From a checkpoint of a small contrastive image-text model: encoder patch size [4, 4].
Rows from block 8 of the image encoder of a small contrastive image-text model, named by matrix and row number. Rows with one number belong to one neuron. Each number is 128 + 24 x the weight over its row's rms, rounded and kept within 0 to 255. All counts start at 0. Numbers have three digits each.
After each neuron's rows are labels from the 100 images, of 14848, where the neuron reaches its highest value: "responds to" is what is common among them; "colour at peak" is the nearest of a few named colours to the mean colour under the peak. Only what is clearly more common there than usual is listed. The data: procedural textures in two colours, tilted and lit. In brackets: how many of the 100.
# fc1: MLP up (encoder.blocks.8.mlp.fc1.weight, 288x96), inputs 0-95
# fc2: MLP down (encoder.blocks.8.mlp.fc2.weight, 96x288, transposed), outputs 0-95

fc1.285:124119120117139137134153142100133133127165143124164140121142088149118114119109144141147111169128125135116164117123139134114145098138139090105116153176134088116124200114129098132100127142160113104117171143153111117115168140121124086053079100151169119177106101096161130140145131103126128123
fc2.285:173109122115097080174137150108093116100179105121145165095123105127137106161101126107161101102110172113123132143093115144179144166108103103117091134136141118151135151100113135161138131140154131127136068100154151109110167161171134151134129117152137145132124091133119133116095119144145130123
responds to: black (65); blue (52); ground colour: black (40); white (37)
colour at peak: black (65); white (33)

fc1.160:150135082171089100140144086127144114117073111113103131104112178119187119113157153147115147110099123134134139157145142147136146144127106146156106114121155126175100100168141141083121152121133158145164127117117142112128113119129130170152133131145128103092152092139086190104109137139136137130
fc2.160:093152153152105137180096151122159116128092108172140109103101158087166116152157115125126128144155157149089164087151100125102125141123112155142119143097117103104134109101162148121102142155163110123150123115103142181125124172118127149131157105120104149134115106126147071103091130145151124124
responds to: red (70); ground colour: red (50); green (44); pattern colour: green (37)
colour at peak: brown (61)

fc1.117:095150142143098100128088123142138150138157138109147112112139108166094108155079098152147153128150144127154144117118150148163170094150151133109119148145084110102137137135088131089102091142145131105114139119144076134092140132147142112136109160135158141171084120084166161094136127107144147104
fc2.117:128126142125084123151120156145090100096131159107137170118140103126101141102104167113113118161144087116160109102099167097147102121118109109117113150141116104130159133106084113100114121142165098136126150119117161111162174106135122100133156087148103111160087168095121153087101129146117149104
responds to: brown (99); ground colour: brown (64); purple (58); pattern colour: purple (40)
colour at peak: brown (99)

fc1.78:098112092126111150129157128089137105098143130154135173092094102126130129101142123100162144132100096120113160111117155104124126098120145086142147149145111089116149153108111149119148180119152092136099149152090146183132108151110188130131141127120152135165126166152127094145138151117102105163
fc2.78:156126161126098157159119113114103138117111159133156175120091097149122100136149148145117097097162159131116169159101105113151143143115131140126132124113147105111091168167106139107129167138111142138086125112114165166121147089132114132158089116135093154132121117150128143137127113073098069161
responds to: brown (63); yellow (61); pattern colour: brown (49); ground colour: yellow (46)
colour at peak: yellow (51)

fc1.147:121083132130130129105151149073122095126150128142143110132141125174083128151099140094141159149098113142167137137169120132136123114120145094113167162180118095128194145109093118121137113119096116132155159073164085119095141131131109141126168138134127115117117167089119116105129136112120133143
fc2.147:102133130113083146121102154116141147150141156144103127166117093149131169114169112119150090173134112114116152149095151113153165145129160160140095129148142097105088156151105115137104170138140146099102107105104134110100110105107147092127132135155110148194095115128145115116139119106139095171
responds to: red (85); ground colour: red (85); pattern colour: grey (34)
colour at peak: red (85)

fc1.215:083134122163159139143110143106126095133130130117092136127110166150154117085120100164152140093117103137113179115125097103131094125146098124112160115114164084143163155124150159124126129134151126110128172118138111174151156123137123120127146090139160092097161116130186085114139147105157156140
fc2.215:100154147108133110132126143112152127165122112157121098141108110099169122118118144118140133161119155171133077127112130131138121091135183151129124113182122141089162112154159117145115154148097133110154100140077154145151109150153164123096112138125128140124177094139136115102158061125156114139
responds to: green (96); black (78); pattern colour: green (59); ground colour: black (41)
colour at peak: green (79)

fc1.249:124134100205161142097116097110145104166155101125105113116122174153131100133152101146128160136118128127126135148110074129098117189122127126120098164111104157127099122116164113152094105096146113112146139159136144111152146139158153131111143147085131122152153162107147122130156156132079141131
fc2.249:136128171075088078167073117155118137102087129170135129113139113100127140088110122121117118130158167113153114127150152172094104136138125160136101093138138083121131144136119182145127128173139122112111103106107166118160120151105131144148142103151104121117137141156112146153114116141171108122
responds to: red (98); pattern colour: red (71); cloudy (30); ground colour: red (27)
colour at peak: brown (71)

fc1.156:110132137144132116152150114084133115180145137162128126127125162137145133160120135104171156131160109101151143126152147132142128135153129113171111088170102065120140134130126118129098144151095113082168123104116121106120123175144137118160091151118109163113149119153171145093078103115102156145
fc2.156:158098098132148140156166104090114108118126171099117193155152103129090131127162131142114139129096093121123161110073143086126128122119165098092158112134117110108146136127130084086106145155156113134110134148124097161128144087104132118111136140142155131110120168123141113103116142132115075155
responds to: brown (67); ground colour: brown (67); pink (57); pattern colour: pink (51)
colour at peak: brown (79)

fc1.261:130170140168123125101126154079156119120114109141093144133179106138124148126117172115114121142100098107122099129137148107115134107129119097177128150096129148129134138129138085076128151097176105106164118094157112101122091122151087138119098145129107109085095145168089145131156134151145116144
fc2.261:105153153076109142155129168163134098110143118084140141146121120169107135177144140080135095149122176146095133114134156109102105115144116142118096102130123129147106151116113162118097148091104102108126139158134114118147110181127070121104157139126140167170140140104153120135128157105126099145
responds to: grey (67); green (50); red (49); ground colour: grey (40)
colour at peak: green (35); red (26)

fc1.283:114152123159112098092132120075094144103144156173162107121133165129130148086135147132142128122147071091120159126144107116085108143106136133161140117124162098126165114149136148112145148083150110134173166129121135154116125127094141140109165146138131086118150151139126087087167123110133112096
fc2.283:091124154120161132168107139109165172141112107159117130123095146106137145158149086105092099135121137156118127112099165136111088103141169140129126085135132092144110137121137171173150114098121118157106123157089121158107150140124122152102137136135115147163136151157097140138107091138126060113
responds to: brown (80); pattern colour: brown (46); orange (44); furry (35)
colour at peak: brown (70)

fc1.113:133121179126127145124131183126151156138109106132120112142133107159144144155145142127120150160116151100109110147134092114157145107163124107120195126145120127094147165134119143106084109104144094127121161057119148114123116162147082079142138095137126130096081127114117132109152154116160106115
fc2.113:114139173105139134081137162126109124131118168127181124133171089170136123115090094112121137133139110117114121109117151111152124117106077136104164152121120090090094124142149158088122126123084128107142130100116085147135121106134121110164172101146131153140125177118127165103140157101164140149
responds to: grey (79); ground colour: grey (63); purple (51); black (47)
colour at peak: grey (49)

fc1.286:106148147138110129104095082102157130093140140150147097172137151137145145161130102153151080145146151169103113070132091164121117130153150125140099132201110123131176162118139096159098152123117148139140136135136135158098158117116133088115127077133115112118123143112123111116088123136121124138
fc2.286:094093088177173092135107136134120102138163121092174094101121174131138133128109161156130149160132132119133151150137138041117138156154118124122127128121126131094147113127096083127151124131140112105157126151117101125154123101103112106102097113122152125149116114152136106114113137073111160108
responds to: yellow (90); brown (89); pattern colour: yellow (58); ground colour: brown (57)
colour at peak: brown (90)

fc1.176:145143111149122116110147152082153068147164112124147113115142133138124144126113140120149130141122131106141107083105155088162146118164149100129154112143101059115122153102130117147135134137147136083114155117126103117134155148114134092135106100131124142167123147110191136090086114092106105079
fc2.176:180151129136144108130114091117075139102166128160119156116180129103128189149135149102136122170138104141142114107095120119161145134119137154124092119120145108104089164112122110123142138124134150148109153102119148139151113099138147124163147101130071094165101134071171129108139106137133122130
responds to: brown (44); white (44); ground colour: brown (42); pattern colour: white (39)
colour at peak: brown (47); black (37)

fc1.103:156132119153130108146105123102090153137161123166118140153169126100148108154130146134149129134117098140120143147096144132097137109102137165105113172132132120095133136142167125137173170144139143089168186127156098119106101131146160157132162106115099140138119108085102094143103183128142106163
fc2.103:132113098157123134112166102061127165133131144128134156117149156142131138124129110131141101102099104153092170157089138107151077137115124105108083164118175134152162134132086155100105137126126130113117170165145120129134157143156133141097122172161124102157119160146137160149141129133139086122
responds to: green (99); pattern colour: green (58); grey (43); ground colour: green (41)
colour at peak: green (95)

fc1.2:116120153181133150108109099081114185086122144145147157138161159137132117109115113127123152134138118093125139129129069099121138111157163123143144123165172161139160117104152119096150110120123141128130161133134097170078142150121151100095133120154141108112116138113156120172110132141111097078
fc2.2:094149130137127126141087094132164084128106123137151127166141105101109150132165125121109137158100121144130109158170126178131134131131088175143157158153114131095103104127129115158098081113146152162121107167134130110130088155114090128104105150118116155114163097159121078172132112129105132140
responds to: red (53); orange (46); teal (42); ground colour: blue (32)
colour at peak: red (44); blue (36)

fc1.105:115126093149165146145111133071103102077122092100158143152103144107121142114108176126136137138096098135145107134106155134110102096142115119113131162113120107154117122161176159084156143122137112153122129121098159151148128119151153138090135101144117106099109099171145155151140179140112098098
fc2.105:150159101096157154120160096101088169125162127120137170088083138093135159163130144120117111123115136121151152138091092130127161148105135102087098178094132122101134166140087100132153113110130161137087159146135129125137149155146133130106148137096128146112111114141137154148089156146159128107
responds to: red (100); orange (71); pattern colour: red (67); ground colour: orange (49)
colour at peak: orange (53)

fc1.281:118104108124154147102117125092107122117167159133108121138116112121105111160129105119141139124098131133099129104111147092130171153167103080111170143117152126092119139169147144134160165121187129091143148147123141153118126148121163073125148092159170121151108128128157146119128168172170140130
fc2.281:145130130093114151160144163150135103099082139116148143122159100129145082088142135106147137151133136151171103104086136142131143142095157125162141139129161110125114115138139129127176113143146123129115096121090157161175124117156126148150089108149073140088107080115103134109117090090105134139
responds to: green (60); ground colour: green (42)
colour at peak: green (64)

fc1.205:143162111141160131117108160154092168088120129153142063122140142070136107097133122106173129138143135121171074104113136127105120107144121132142114134121114128148179130111141137106154141149148182110142167134124099154134119121121103145124102077143146135096127083149127112103142156128156166122
fc2.205:158161151098146092154092131127162124109119140108092100132136138175121128132123146173143090128132155092130146159089129168169124141127086091114142116160137113148096127176104149107110133102141105134113118116143139091129143131189177145160117149118124137115158131151137183134119126091106135121
responds to: green (100); ground colour: green (58); white (44); pattern colour: green (42)
colour at peak: grey (53); green (25)

fc1.256:094100145113097141123106118131086107135157128142118146172112160159155137157117103133133114137167135151153128073104127087142144103122111114156158180130098113133099129103145130101102120126135096131110158091120082118098142116107132087116064138137126107119129136097133139074101138157101160111
fc2.256:165114138129073129117077156122137101154158189116122176124124137107099115128131122118152162129117107113164115117103177084138159121148131115163133127113127134067123166093075135134122161122113138114138163128137160137131135118107138125125128071152116136135128123124099137072114127116162112142
responds to: red (77); yellow (58); pattern colour: red (48); orange (42)
colour at peak: red (77)

fc1.203:169144093117121119166168094111146149139165125144130142095120186107153084108144128124158107100158122158135168108116140115140120180120146130136093121109130128106127109131119170118162172091155129097130138159129161131135097114121178140118125096115097119140139155125145141105101154164108085153
fc2.203:098088125144151175110085132145127187173099164105105170106111099132127151136158121167125096126163143160114159112124112098116152157126123094129117143164152139081111142151150133132124163120085134109091126158090119125120142093121154115140127122127140113133088128113162103114180114139135142125
responds to: grey (51); cloudy (32); pattern colour: blue (28); pattern colour: grey (27)
colour at peak: blue (33)

fc1.222:137138151118143104142126129131137133153141099137162117156117168164129137135112109125163117166131104132138137123071146092142127102131116142110089111183140114118139128105107080156159170116107147114161141123094139120145142131113095087158089081169132094168133160088146131126113153134129152180
fc2.222:122118099112135115136138150161133098124146153142144117148105084116136154113133138129174120146135136118134126116116126086107176137115140115147127174158101152073142155136115091116158148125109117096099134136103137109100161123105122109121080088148102130193134139093173091084139131116139132185
responds to: brown (56); yellow (53); ground colour: brown (50); pattern colour: yellow (49)
colour at peak: brown (63); black (26)

fc1.265:105116164164104154165158130135117112090098122143147141139109118124154117170139158116135091118145102117092108100154154147169096149128085074122169164151124099149133129098115127092126144119183072138137171101125117180129127124154133122098116117150122146137123107110143139118166129111147130109
fc2.265:148155098090094093116125142169167147104131111129094124076154138157118112123104158078111101104110139136149132129118121142121113146090129092159123107108088105092152119091126181116132133175096135131135093091108161115151160131105107106113146103097123128098098094140131141122159117128112112103
responds to: black (54); pattern colour: black (48); white (38); ground colour: white (35)
colour at peak: white (36); pink (33)

fc1.233:114157152127153128164076134130150136139098124148098116165146138120128159129157130104143172169119129112125145105095144114146159166138136119167141096125115133111100124125118128104134133137124086163122094068156094107127106115173106125162095086086113154143109170129146174127158103117097121127
fc2.233:074135158094148135098164129119143120115152172082141107121139127127115122134135136083109161163102160192125116120111171137127139149128103146109122117115084155111153102126141120125156125070130094086105137114104129132131085166152096169108143138133130117133134116125159109109126099130160092102
responds to: grey (98); ground colour: grey (78); black (53); pattern colour: black (36)
colour at peak: grey (62)

fc1.168:140107114137106135142148103079087086136069095111138106140094132124125133144132096105117112127137095112167130081152176158159128153128068157129091119136107131141165142146142160127120140134125091089144113127115102157153111103144139174132180131137162109131139163136150120130137112143153101128
fc2.168:125152160104141146121132155111132176132103104129091089140111123140137116140106125143106096143120119150092131116123129106097122147101159156163126143132135139121129133138141151097091109098143137113160180105103132102150095170183132114130169124107090155157148138160116165092130114077085118083
responds to: brown (93); ground colour: brown (78); white (60); pattern colour: white (48)
colour at peak: pink (27)